Weights of a small CTC audio transcriber: norm groupnorm, batches of 128.
Rows from block 10 of a small CTC audio transcriber, named by matrix and row number. Rows with one number belong to one channel. Each number is 500 + 25 x the weight over its row's rms, rounded and kept within 0 to 999. All counts start at 0. Numbers have three digits each.
After each channel's rows are labels from the 100 clips, of 14976, where the channel reaches its highest value: "responds to" is what is common among them. Only what is clearly more common there than usual is listed. The data: Morse code for random letters and digits, with fading, noise and interfering tones.
# convs0: first width-9 conv (model.blocks.10.convs.0.weight, 192x160x9, each kernel summed), inputs 0-79
# convs1: second width-9 conv (model.blocks.10.convs.1.weight, 192x192x9, transposed, each kernel summed), outputs 0-63

convs0.71:475480510506502488518498505517520510506554481548508491505518468534499520527487514495453527526499474497491512481479523486524472461486459496502509492445554496529476505495518547509473514520436488547502503492437459465486515518489498488523519531
convs1.71:495508506550512506508484512460495505460536513464510493474484518516497506514501499517541525521532559516514458478500439483509513504504501504517460510530513487493488496469502496501504476464510503
responds to: speed: slow; the character "i"; the character "e"; first character: e

convs0.76:491503465497531488484496503496487538473516487560485490497471515493514528517472484512495470453473574522479572503520513478490475489474446494517465469486508485524491522520487475518502469482412503507488485534485455503456525539489519486492507521
convs1.76:525488475503474487509480507478493501514465501491494532501490492497486492474509507478520516503520514503498487514524530482467510506483507512523504484500496491492520498514501469489517508498487501
responds to: the character "e"; speed: slow

convs0.77:453492488497500488520490474509515491531477503514487501468467463490510509516509497455484499512486525506488509483545506459521490465526483503470484469435533512500532504520503519486459484441498460492505482466530488472464534501529513485468506496
convs1.77:560504470523497514512527545528491504493430510491456490522451479496479483496488456502530511507500475518511482537473489514495503499540501517474470483492507474505497535531484525494530512543517536
responds to: speed: slow; the character "1"; the character "2"; the character "0"

convs0.28:478480460521510472510509460502508524457499545501524497488478524522508499489503506465437544526463478471498496487569519489476490500496480496505501487459501506525527518466525509505442488497466495477488519484493503443489484533495489468524488566
convs1.28:530496498486517493545518481579477480468507515519500526461569515512499492518502502488496507553480536498501533568507492488510496527522493517469519486546461527500491506529492525502512506511482495
responds to: the character "0"

convs0.44:477479478514530465503535491515525540504516453520523466515518460506515499524473500548448513480525490499518474493495528462466481474472458503503503517515477503504488526509521493516482475478487489530525515501449501468512497520470471453479480531
convs1.44:442520475465504452500496525536524495483459489517544508494471478473486492513524531515493496531500497513505508506507504495498503504481507502492514503492518482534505497512500477501530505499499508
responds to: speed: slow

convs0.108:481491506502482518521490476514508503500529471518543502531498484537504522531536501488540506470510474488538520474503518480524492495506548499485501482491501478460515551516513542522590547464513532508534512447508540492484502528494499507493498482
convs1.108:479505494450503493527483508482521539509501507512479504494519488499483522513527525463541512498515500497514501532511432520489501495481505494466521471505450492541486493537502485493478577523486507
responds to: the character "o"; the character "e"; the character "m"

convs0.151:472500534489479487496504483487469480545478455522508517534538469517501491516508514534502497499486492511481534473477523497515513472524526500494496471516518544484488453537506497498449498492498511509487500507509512532492449522501512492531533435
convs1.151:466520488492502544507486560507541526492474501504514529529489510507482525511510498489550501497515477510531518526439530530512520515469524534507482559501480540489455516457515536506484479508582532
responds to: speed: fast; the character "z"; the character "g"; the character "8"

convs0.146:488495490516487527521506468464496523494496514536496486495495464501487524586475515499474527449497484514466533500512509475505488489479432501499484480485511478515518514490516474514475470468481488501498512517481457457448547494515480490518511516
convs1.146:484503482476494501494474499462487507550462496515504504495492516515527497486489494486473488486507545480511494512547519499494502498504490500493464491506483503513503504541513503501497540509492510
responds to: the character "e"; speed: fast; the character "i"; the character "t"

convs0.82:486502528541485513506516508508539491482482463497462512515543483507511496522505494528513483488513533510517495503509516517516489473472508501508463511514504505504498365516495508423449530492509504515506469546508529525446481473510529439483511501
convs1.82:504495509518498489506510483529512512490499493510460506503509517515516499497507511512504512518495497497497496493541495500470493495499502505501470542494571473460499514379481509457432355490554450
responds to: the character "7"; the character "6"; the character "1"

convs0.51:476475430524488481544502504531516513514492509551463506509460500438528492532506488457485519495525475510494496487500515487485501472492526495475500482510544475520492509450519516547493465468468455475495505486494470500491517488493507492460559485
convs1.51:466493494528497494523452496474513470480505483522484519489507449449507491489478503491513499554472440514508547494500553532498497519513502500498509515459547468533540554507499510541493509510504496
responds to: speed: slow; the character "9"; first character: 9; the character "8"

convs0.19:506499477497486461492493504464478501521499538525474491514482495468503496520519498513516484488542553509460528539459479481519514482502548487508471481481502473512490504497515477475447498518488494485453460498563500511521508494515541511535496451
convs1.19:513477510477491483490515513476456497516458505539523503510517518522477508493505490527497530498477553530508490460506482461496503525511495518505516484497501500515516471522492486498458467491497516
responds to: the character "k"; the character "4"; first character: 4

convs0.97:482473500450471512513462435486479494517438518509506539514499521479493542485483492516485506525513521542495508490456515486515491524534496517451489484525495507506465505477472482496472501491478465485489486491494496498468478505486504532493522532
convs1.97:511492489485478469510541498540468500468514506454486498522502519502491498504508448442456493495466512518507489576496479567521514526510511521514557482479542527506535511515495565543551511482468482
responds to: the character "7"; the character "6"

convs0.177:522502564534445489505505516504521494528498443500494529502504513504495505533485489511503493498474585517491487518499528485501482481465534500507486495525512529487485383477510516444481516504521523518484452508504528516423503516515532447477510522
convs1.177:528502492485503515495501492502493505482501494533484486484508495506498498491500516514508497500492488506499496489513500479496492500480497508491483552485486469434356522365500530470420428497593494
responds to: the character "e"; the character "7"; the character "9"

convs0.46:522516459484496481464475490504486498499497510476492467471470508515507470516556498520500497528472442548518486481521482446503498503506522493501515480536496456519512480470486489537444505560529483516502508503521536576516458492523503498517466493
convs1.46:435480493461476481519510474574428435492523486507489480468472554478430456493511496485469534533492513514499509507500482487545495487472520503513469501524513512505522507483486491497495484523496484
responds to: the character "e"; first character: e; the character "9"; the character "0"

convs0.38:473506441503494472512512490497509548461506530490505522504458500509500519519498499480446517515506499483512505464498498489525473492507499499489527526458510508512502528488517499496422475500538479465535492492468501450487499504495506470504484569
convs1.38:498471495465486465504509442600470467470534503505455492499569465503463486518510496507495506548462511514488529544475443489518499511501508510518521496527487483495515470525501510497511527500475510
responds to: the character "e"

convs0.162:485507504478506495510510480494547482493514479475494513515499509512508506540519477486528482547499493543484510470513577507507499470519456494519493482519483491465476493532484525479495484469501529499477516509533481509503462523501525476457468519
convs1.162:513532490522534537529496537499542499505431491509533519511470477514434523492500507472526515541473428508505469502532436495525519513530511518488456524482458535515480517487505500496467507532518512
responds to: the character "o"; the character "e"; first character: e; the character "9"

convs0.17:495483543491492481504521508497529517495487521520451513501488457500494544502502500532489476499500516480510521511456533491498504507510499511516447511524510526487513485498517466527449459476487479527497493497487540475485538498481477491514538479
convs1.17:558493508449521494499539501457479507507500519519565517474455531440501524499496512533521524509474515502529513502526491524449487512522512512494496465507505511536472501517523526470470501506511518
responds to: the character "7"; the character "w"

convs0.11:473470427514495509510487504491466509478516486528528494497526448509490502496496496477509499505491497506499515487495464499504510481501515497508509521436468516534525466488542472498462483462459444503458502480487486449508504489503500495551509434
convs1.11:481494507493487519465516502471477491494532475456467457514526495541511500500499488493453501465526510492497501495515465532497540497550496495501480519496537487512528512537497508519518533507502519
responds to: reverberation

convs0.74:453520470531488513511475481495481493495503528520531514500473465520502474532498495515514537492503549515514520478505506493512509466504523511510522467535533454497529494503483520467483509478506531467544500495485529567524495495536490421478431525
convs1.74:483524490514493483517521518558501468491580492527477498514583523517482511492508498521517511510494430502502506507471426484489488506501509497545518493551469517482477498501516467511497512477493489
responds to: the character "e"

convs0.39:458488482534472493510530517482485566443509539518543502495494510538488533500520500474466493517483442474496515496505510495506475467475481499486501497456527510499479514462544540483471478489513470471516476487505484440489497526499478462505502534
convs1.39:615466499479503471511497485578511530503501504492457514471515469508486506501500486464483495547476507515499550519509432483510501501500499500530460483508453491479470486480486513482500498504478497
responds to: speed: slow; the character "e"; the character "1"

convs0.122:500507495503495506489533484524509492528527466467506529482498536525514512523513502431507493539512485520483527494548491475490526530534486499488520518512506481509497501563502562522517473526498495564496511487514508475472462517481477507510474538
convs1.122:461492478475508490514498518443481482495408478467519514468512519528448452510499507496478474488473550524516481492544535508526478482541499503488499488519530450475512486499483476524498471476485513
responds to: the character "o"; the character "8"

convs0.93:488526501504505501504531481459509494532499465503491493493468519510489534532500492532486555485501509511505492507495475466506511496490467489530509465485531508483492488509521511563496491479485509501515489518470487497516509558549501496543504569
convs1.93:571495503477488514521501522467509520560539493492500505525517506523542496481511496495501494471570502519495493484493478537467487490444499486514473493521508494509513516525481485519504507511484495
responds to: speed: fast; the character "w"; the character "r"; the character "m"

convs0.133:505494503529438509536488498512540500492510537536510530496521495488497502515449482451488500480492513506497547496435470531526506472536463489468497469497477487483497515538492476492472515498526479454523472482514481499535533477501520579503455517
convs1.133:482502504478498513468436496469480506475471496484473416496463486540500482502483502492527507502506505506506502461508523482561509509505497507489463473486492485475525505506514521513529538484505504
responds to: the character "k"; the character "g"

convs0.168:491498466489520515501500475475466506498480465524499509512449408477495489521537504493487510501487419499530525480517486495526501478483516507493506472486461496507484464501551514517438463493490455480462497483485525494481460499503521497540530502
convs1.168:479486495496500548478508507527492508449499484456490506463463468509505486505495496482479489480508474476504501502468450501492501497496491486519533511476518521510490503528509517516516516504504501
responds to: reverberation; fading

convs0.29:500471494506474515487472511494534519522507488496504511501495507489489505494463497503477505536488514518481508516515535497506496490518533501502439479523495548492453471527508494515434522514474500509507487493480483460469481523497494497478525560
convs1.29:518484486465497495453518483552502491498476488471529530545485473493508494514506477494451519522488536509498541496511484550568478498534500484550510539501499482521461502465529540513497474519544492
responds to: the character "0"; the character "9"

convs0.130:504512452513477508503517486502503520477471512511490516503510498420480498511502482501545500486530534485467529514481442491494520490499507492494467539494532532538498474484493496483526506472456487455480497547496524532485513507467520505527566507
convs1.130:429488501500499494526494485498473488530488501502469544492540514493517499497487484531475460527506466472481491533477527480523477473520486479433526508470479541502520548476508493506501472480528488
responds to: the character "0"; the character "2"

convs0.6:497498469464498477513561507529519493496543498518434480490493466517511513551553485499500496499496492525470557456515490455517501515552496502489535532521488456490475494515468526485522483480483522509474515502550514504501498527522531499540505504
convs1.6:409501486472503495530488540472457514497528489489495510499477488502403509498529513476541496493491470468500508494521519502537509504545513495484483501427490536544490511514486480509525516490514501
responds to: the character "o"; the character "m"; the character "g"

convs0.86:507516520549531495494501485515503503498483473519489502510479478508499482498489495493525511510470537530488478473507514482514502500521504511471510463495486514536513466488466500487474512454508481445500503491544486524460516525507525496488447548
convs1.86:500525507506509498482549519553514533488530495514474451514507494550460520503484483476482503509466469486492473545480527526518486498551489505493525474474455541504510512522494504498526529534469524
responds to: speed: slow; the character "0"

convs0.115:486512468509455506515530506490482506510535436500532476513496496517501498476492513475551525507500492509518500441472481499487503472514522492471511433482524512491529487519526507499502501479488544539507527470462503474519474518481469514503481515
convs1.115:424483508504499539456491484546499472444486503486476454500501504528489522488497494548544448469480478483477512532499473494524493499498485478462524508461529506529472512518517521520519503504522522
responds to: reverberation

convs0.57:494497452474481465508485520466482494469515510513516474500493557483513525492495500508482507503513481506560524495518536444485480516523553503489491487495511462529527502500513497542462532473514484474540536465505489536480474451454491492480459550
convs1.57:484465511464483515490459434496467463501577495475454517462553507467421467476492533508432559510475530529489487492483464502510501493529496495479504499480506473494497489499531461529510505490479508
responds to: the character "7"; first character: 7; the character "z"

convs0.27:467459472546506496502509470501508531458486552531522504483444510525506505480496504479455544497452495480502484467525486503479485501520474500483501463480532537514550520465508525490443494519534493521488516518501488476499485554506501475521525551
convs1.27:528489505568495488548506506561493509487559508521479529494586518515505511510498490502522480545483478486487520549500486479512501506504509508479501497557500530486481497501509506503521473501452495
responds to: the character "e"

convs0.59:464522463527524523492523467523492509471537467509503502505523458533508549555494501516480513465516506521503516499490455465513475463477473490509499520494511491523506490506529480526502482464474487486515512494482481433477525505542502491496535528
convs1.59:492496485483473503508499503475501495544501508529470482466516505502514491496480498507517501480482530497499492508502482496491495487480495503511510505503472475506456490499516500502502497495478498
responds to: speed: slow; the character "e"; the character "i"

convs0.56:523481493548563490494496502459499489517541497537488482475489529481504480494548507501484490472479525494507489480502507467512496505475501510498445547486491468527489521499498465573467493506471459494519561473508515501508499473478463494509509521
convs1.56:443500492468470530564507511498524471452531514509487546491473503455470505514502534515502543525476517486505490538501541484540523494527505503514522506416524492549489495515535434528508504514463519
responds to: the character "7"; first character: 7

convs0.88:506477541500541482513480480517453520533492519536463488508483478503505511572502495529498479460490485521456547480498529487549497450500483491508500478503518482505496508500529501532494463511470494539493516520503505582477469515497532455485514526
convs1.88:466501499507477497550518514548519491465425505503490521523436510489457504522504521495510497484541511471497472496500482496493498487475498487523473483508488534500507500504510490502490502499501498
responds to: reverberation